Weights of a small spectrogram enhancement model: log mel input.
Rows from block 4, named by matrix and row number. Rows with one number belong to one channel. Each number is 500 + 40 x the weight over its row's rms, rounded and kept within 0 to 999. All counts start at 0. Numbers have three digits each. After the name is the row's rms in percent of the matrix's.
# convs1: first pointwise conv (model.mid.0.convs.1.weight, 192x192x1x1, standardized in use), inputs 0-191
# convs3: second pointwise conv (model.mid.0.convs.3.weight, 192x192x1x1, standardized in use, transposed), outputs 0-191
convs1.138 097:526495483532508516448493450526526548532540541518521481508537508536495477473454540468605489425480489466498405539512446572492485468443476514480505497483469492494445513520520451506438496447517528453498473501494521483495523551560475544546500507557489364433537535559520525454496410506446507501511528491497417530491483436473435518526521448562516482491443490512546441537507525494475469431471508538554545378478479492373469468510529504526476449491566535467464518466486468445486496491492487475471496482472466517454512533548489571577518559443495486495455537385477468460451532438504496475
convs1.139 111:450590549501538493456508553538470480406497469480523444430481509591492462480493572497416587436495493483522597471414504483482476469538554498490537506510489518557527550502474572467549466538503483428505499524535516538491488472570471528426484532467555503502541489503548485535462577504426509499471532565602507527465553500532485510465419485525544519498549500502473519423505535481502461584498512500468461528501485503442533474498487520566529543496517539412489487494547454398509590464478549467519477515430455485507530489495486510478472497528500458533496514531612485458528514470475507483
convs1.140 109:494502524458548474525540468520471487477566484545473596528483520504477446481499482472457453510460497498498462573484521480457568541597545517539455522429461484510463559510487455485490535518446480435469562512468464571531489537519447549492448519514505510491439572439471494398486472487499495479484527455544476515494532400540501494551516583546565457551468508486476512480547601544491491503498527567457489456498546464547525468499531494505501486478553526353503524511491459523421506515544463485486501488472423564507464498538416547482480510415471517464501448568522460534534504524455505446
convs1.141 091:432495605562489541454452481519505452500508493452521511565519456495535571535539523467513458510473496505500509542532505563515553438538481510499466445552499487522394566492418473560536574555423488520435533584477531535445553440497483484519540583469479499446559507500441517484524508526517503457537475546562514449507459438510438505515545524522477470510453473559541509514515495486457511533506483568485524563552473465502536525469483495443502373450513553470509472501487477499511450554463546499491577540435441474460547522530494518457439531543449506470500526500452556532534501491448558536
convs1.142 110:543473556513531486489485525520484513515450490486531492469495447506466525490479584537520443510541474472481526509519474475445484448486513499503561562525460503502497471451494442424512560543511529513542648531524487547448470469527566503442489487529453474503512494472550488563538464532564526551558480534511461517530472482471509494502455553491531505599538495562477531522536538483486469536435434540543530483502506510572503576477564525480477474501534523537531519550486479496460474452580489471564477475461572443532425495438545472550467431563472557516508618595577493439479548475509474510
convs1.143 101:494494502553530553520549606583589527462555475437493552524484566458441444497529474471551559611494525547462557490448461509510511562539472510578592518486465503524434506488479528515546498576510457507524526488508529456484536506463502521464544462496563480577502498569518516447486520540501490515446419502511475516478473470575529553488538532462469546510502415520469459544534535558449493477410532450492495489452550539463499517461538441468560531404427482490468527514487444509425529494450477509478510546516568494497511483483512528456506499485487553490464542458551515558460500502500519484
convs1.144 115:506534528474462510446434461520500521604398535552500524430528439564485481500505517503487468470494513463475442538493485514503498549519517560436523535480485508483480497626440520476564511458516449480582575518609556524487492479534512532550457522470512465523504492490502549534441493469494438458515593454459479512496490508469519539581518530522596440492504470508512450507555527552524513462425522462521492486458470438512481566524526543508526508495490460513520545443479554452459543477457556484507430542446502487417590530480482450476518486493541555496471506515498507498473524479612483529
convs1.145 104:470499471459578524584529488542499564391528539523527485512474562424550458509541536502483553424482488533479539479527498503558470509417511509484528506565492488426501473517524482463503547501602505513493459550579482475529530482453497518500498433501503484495551453495606500535519514503548482488517461498477561482434505529490535468471458490503564518462572548450488528455433496440465454523495479610568482469516501486485511471564535534504525500552512492483463511478581436547522481567488535476439499434452513435555501456475504476446462541541498561453520533542556564532470463484430552501
convs1.146 096:462478554538409532446481557576570483519495564481495471524459498486512561564565507462473470480528494481546422524484517482464448470514436519429538576474443511488476488513571523490419471479442389451473488466483508463548502437528509481565473534549464506488542533552532522527468544459466554481464531496555544537496511466624498561492468490569526509451477442511535569464483510470489424496481485583507484521487514545554469524485465488482535481443533482531472467398449497521480540457520522475448512506514506440488559556489503500462464541500425488496525551487488538450471570540462520528
convs1.147 096:475483530483497519536497447519473485519466489435534514510498470521479540441484486534494485453350465502517492504435468555534496440500478530463486485567526486437467439536500512493483514474556511474485511523518466572528551489455466555495552448491508465536463493456531510429541472525545578559551511525467441457519532465491513513472493426436489485488488487508557493504517510469424414528517498464586501551514578462526508526500555534519535519453460468488478522466464522554521529483540543563485553549440456508598512583474577591454426527507497477469441448506513553560496424496536411513
convs1.148 083:471432544512493508447502530516482410512493469438444486571524482447509485431470574471520478482468447491483485491486506584474503449487523501452449478503474506468553467494461423476388452486498499445476442491512507538403592474496447530484515515519552444436445497520489495555550447474503479515559475499572509538486459467486507483507534502457486495482448487516613458487520488570467429519535476530510589516603524481495481480477519514522514458424529561429535491489494506489486479480492529470456457482460473489497499529512499522472427482408496480465549533478487509385562530453539568543
convs1.150 100:490565417463495520556462517538535528489455500576496421502407547508523468515452537470469546511561537504462492464545480506461526457531496513540484422430494536493503454475478449392455491486450509564586521508497486514557490523500561386455484459534463511469516501441408494552497457414494505497522506487480484513524579500507496425537509415473498501490538516496485492509525482463578536481478475516539517568518471477471475564478505481489466474572527542507557492514462433458461525485477472478456474509562474533474515424443519495517598494477569459523568578475486531491537455502537533559
convs1.151 094:534533502518527546479475553459492475493491500549511535464380515470495358463418507479522442457578454503464500467417522486516490485447538487485500501451435538509488499450417433532507509482522502435536482472493482539512447485508483386479466463517492437470522485496505436513435452555502440443491463531525515499561524490466533475485487499429515454476532523495532509512473492526528529483499457523469536540545542470461493527418457577530464446511478548527469453493501449512539566470480507424509418493536457492500545533516470467540568488423488503481595517510505469526560540446573569493
convs1.152 091:543517532443460503465516473485530540467514458518417492432522523523580496411512522522558483431473463492454473449532470460498442506490520545457513492451504505492499571463531529516494503454511514534548476484542526539473487513507537507519487499500543441491547526456480456491516554516488483492554444534539512509471440452523545485461500507471414438522467524453547451519496474477539546548548440487532463514492532468467541536414604452530452462550534541490503478383457515420559540503376520590505445590455473564486528469509475495467541481479536539511436557482528562571462491459491513518
convs1.153 106:491519462462613533517468476492479443486555482478521554493466529470550485499570474471528536471507495512436504515538466574546460499511490491551449489477474548551549544494491479499496452464553440491482380499421504489494493506447520504630493466469436495512509524575428479458528513463470524568500509519542549494537526524606545489553523469478553511480484604477514531576464436531441526554482518435501500514469543534534532555519533565516432471458502515516484512431552455513487466493554485524533477558522469455496509500492512530538456499445494579540488540563509399466471487454497465523
convs1.154 090:415475512521479474479500543516490488501509435486545495460466429476415485508446399517544529503490560498500496538415494564485486453495517399474463498524466527449543488465514496501453528493428510519479523502478542490524550523493460562454469520510473484516451587489531497512432520428505566451473537538563502494479476481473505511521499506508479473484477450595509554487478484541469476575482500457494491535496565454486426459636525455570480444506489429408492492516464562505447513497550504531512591538494503537515523501459476499430507563507421469428530577479511511499498453511461485422
convs1.155 092:538438521430538510590541481387538454498459502550494483459454505476547505540422502460478551503429471528555555439444457482486498446488551480535530487493459456547537430414523430495574466503519561490498467485517453541466448527519527524542522444569499503509466459464505512465493455580522572535469518561481493439431512477474541450500504547457505562467452460501544494504549451510485459581510500492522494449473484511456552548517605506490505468458454504469541483450504464534517515505509570482484482475510499427541575543556512559492502504459527497473549487458491464580490445447533520470
convs3.138 089:481422460495538537519503547517480536524488520458473538453512506491492541456589478522519503505546458474496466485449475528540491599489463511535594508508485456491539503547550559486511464485505538529509562515496513529523489421494457521427509556522565511507601406445433478470478520454504485449551504478434473540542515550435504481517527535537490487483456469477421522509456550514535510481510497534493523459511527490522540522517517508526586532474470585485542482381479512571571521457630551500537523534543530499567462498510452532530491477589561542484454479494510526509479571498457445549
convs3.139 096:433542465547559499533485409508470509498575418558526464451461491465523466426482488515458491539483472475538498536515520567533552498475537565499505463504523475460451527474469475508505482531440498500531436535504517452494538463500493506455464541456470485452562528504540533481488523520544489501494488543554511451439492458458488449476537506491522457514463487488553454485509528526447481489593534419400484562463484480509479498509464527502590506536487573497475470431473632528483511506500584528396470546475405520510524485544446474466521496462445492480374444450509525550538497524518490471
convs3.140 061:381544564522500338502509433504480464510515466526506431538465506504461482513545529488409521505540426509520479505521409513571519520490519456469447471507508504478477531493623479501514510520503467503550459482491501554499573519496465482437485534447495524500485510519546652450492474479483474454467490519507523487629425551489495458455498486473527503519528515533539559551539458535502500467471520461482501547437497487466478450448539508485411500492495454475492474511446494476473497443538515518532500515524560490413549489465450491468526489531458475418431490500498484487509493515498499492
convs3.141 110:548471509593568532523534473537507439454554526496473518432533563509550525514472554476449566471465452561495482586498492536506453511517521502497542532475538487450513549480456533555447503445458479458422502422500511551497461474450523524508521550468504559515546499509585540441465477533522467520543481475540600526484487481493532521482564497539399410471531472524569466468513524410497556511526465482480455503538505438468450545509481502547372551503514441559517481546509535498472521469456492536488500529430473530520505437526556499438500542443512493491499508516530471478560512551472491431
convs3.142 077:490517524498475406453479588501531498509501527508555508433496461505523480496529508546511472497544473489535482469522498402521461530501445433481540337505523506495504526475511484440521420434509522471506565484529532465502541556501450456481504539406480473476492536514552527493423505470562519519494500498541511535492440521516459541564542478483512487459467481526506500516490496476603516462521495468473532479479490519494485521452461468515559489428491413550516481478436555409512503588536514450629502528544603564517494502514523446500494512510470539578542530474461451542520547511502526514
convs3.143 099:536495506473451478468494484540554469510447426520572498532542446495538454487542465510426512446517509453511498494527527432454460536482522497505538490521490487512423515483595466497536506531414492531517509553494535537474449536475503522510525492584452479533557496501544501457458586527529441507506493507523503494456577477464449505562521528521520506437407479510524508457466553521520536498488579521466557499494547465689487521512459551530517545533509530566562477507452494524576496561487531498503530461522524462482442488521507562527513526443412492512589511569508427513537478514496482464
convs3.144 111:563503447496476457474536477573501534497554471442552538463533530460552516456489450523430516450543505533534561517460455514542476505570534474537491509489488468502514447526526432611476486528462579448498510440493414499533491515513505435510397488538527485463497438444480527581471554517539464460491538495544456537493456573530477494505483517540493515422457580510472569482460467480440493481501499478475468455521465522449521456540540519466470497448506544461507482543580427508517595452488534524556456477463555468519545464480520528581587519562532522555495486476489510505509434460527479465
convs3.145 081:520497445491498491557548559506481494517501521505494455502443584570503492442572515521522543587503492487495533524468508382483487533500487537528613522530548474533580558503532495456435518467534483485552446527497505513477483453514544492554531547488537505481483598552411527450568504472515571554544539560490496523490469577555509588514522507577497515534544471471449530510503537406471500462507515448491512467500580472576506493477482523572486526540545523501486460529558471536502437494478531452578464545542483487517479488480497550518437501505526456449546477472441541467539566484464529504
convs3.146 099:479544505527500483510498615489572486493546369556533510571498466514487472446489485446457524440522520457447497511518504542519484468455540509489443433482490504537418521464536427475543475507474536438473504499561527510472496586490574521542534478527519572485516533517473429512487523537574520519472493474499502507569467466440512459481488485401506531492475519498587448523525457422479519426499517466518474552472499496550458504370493468501456502466436576442552510448515504508562474477460516498451506509463549487513474475462493435502524435462462509541569465451555455529512520515493509529
convs3.147 099:484453531482517565422549549489482386517472522463417527489485540534455520529472515488419555433457396487527456484473516561524547484554469522494470515496475497456566540509479539538550540501505527556424433487506465614487505502494545546570481482472448495510449525440400598488529451472532496507471501553519438488505486440494449455486527467498444479544548473513506555573504464492487471556536450428467469466461526467582452506525461543490544489522502546504526562504445529538510478455493554529517534535548445538503501442490506474525536497524513518453484501526468463550450531438518472497
convs3.148 096:497514500465521478506447543455519518495458483435452443451463449535544535453453465527516416463480543418509498482534513470509500544407514517541465560501532530496532455549595493463515528457467537518465480488414619543486581506550504460558506483440575490468485446532501467490446494532513497456470512466448491513477481480517491578465475548488561560494457527555457518533452500493530447476532486511516479575474477545463499557463517517469509457439490490480497463544517435521478511466555468420593487442527486441504437531497504473476471416542541471504489506512514533515424458430446475589
convs3.150 121:530541523441543514543466534526520548503465477522533509546502503488496518408432507556549483429496547494525469501526521423435473483499525542537507499489550489464466474503476533584473474505473471429531532493545513406548474515475553472470513546472540506475453585479425536513492545510559508491478499484530464523450532471453625537471459542475454517433552488505506472544505500480524452403465575456520526560400572531487516533495498535487497468446476506504529527433554418505517578562470521503542501555488532508481471513408499518488549512461509461463552420474453518478434516533452551519
convs3.151 101:446519489507431498533464486528461518462504534442522472518544516521536571434497446502443463435471493476524466561436513507507432511541480559501499507548493507469555520533487486463465504527527524507462499472530458466519517515489520514488440577577504659531536505466499474483413530451501485536478567463622489549436468456504483468589515514500526469428518521483580576410446447523523510516508493540499457540467411537515550498468502523469519435533435548499560470492461478490521514451449563518552554525499498460520457470495566573503532456488506508549471522547503528490483530458473513533
convs3.152 070:440472608502505458505518456507436534481499480502538453538546498478509493481605484509496537460516500500490583486446449530500455444512486429473488549529494482474520491517518495442452537486535507517565531484509540479521632447502500454517493534482463457492508475527441577475566488513525483430485531535514453487537540464560500458507497512491500504500469507523459532468482536542412508504506515509473483519515494482472560443483515511502397540525519462437529490492451544380543546472535531528607505527429342480472503502467522545457509495502515466463580573530472516485481582481492481485
convs3.153 078:544468629480500602466523434508526519532446502515513446534457559574444465566532443555568539499511489489491587490499441488474499472504507528484535479494480504509421480500445499477494521507507504528521561529546455479512494504475494410520509511485485617550491429486397422455575527443518481518481509579471462452543577552458501512541511528522458508493516516477515512507534566495504560490494523555498538541449552512495492474541496450493511528512469427451492549478458432497518455535496440537525564466481512511511518493480473515470528477469481500505567429505530521528520640523530486518
convs3.154 118:516514442437442551516503464514527478455487495499467518483505421475519453475486489533539529490487476380530543488569570498497473548500447493486504543531493460535477502507462547468503484438518481554504472473491447500476488500464594511485510542470434525536545476548563601472444598447527486597539556513481475495438514465487543490426521480590513447481549465468516485450451492525465525427559503513439471495483559461536475499466488467538535445510464486508446466478536493395571495498466489423524535491566546457493504504472513497521493582532494495450475533565466561493448478590469469504
convs3.155 104:555484566458532481472567515569491473471443508501498504476502410460573524464485590469483462509531428539499528524467549459505509584458587534455511523483562454513530463523466462540438451525485543490550564471536463498554556486481446486394489494420487492493502424478528565528555530511525553458519424496408475511506539472506521483509455500418519537479523521508508536409489509514536462484424541527511447539427512527521463491427488482446515469542483515518471561545452511549502527530541527508521508504546591474538541509530440527532513541489488538473468553534536410484520508547524506472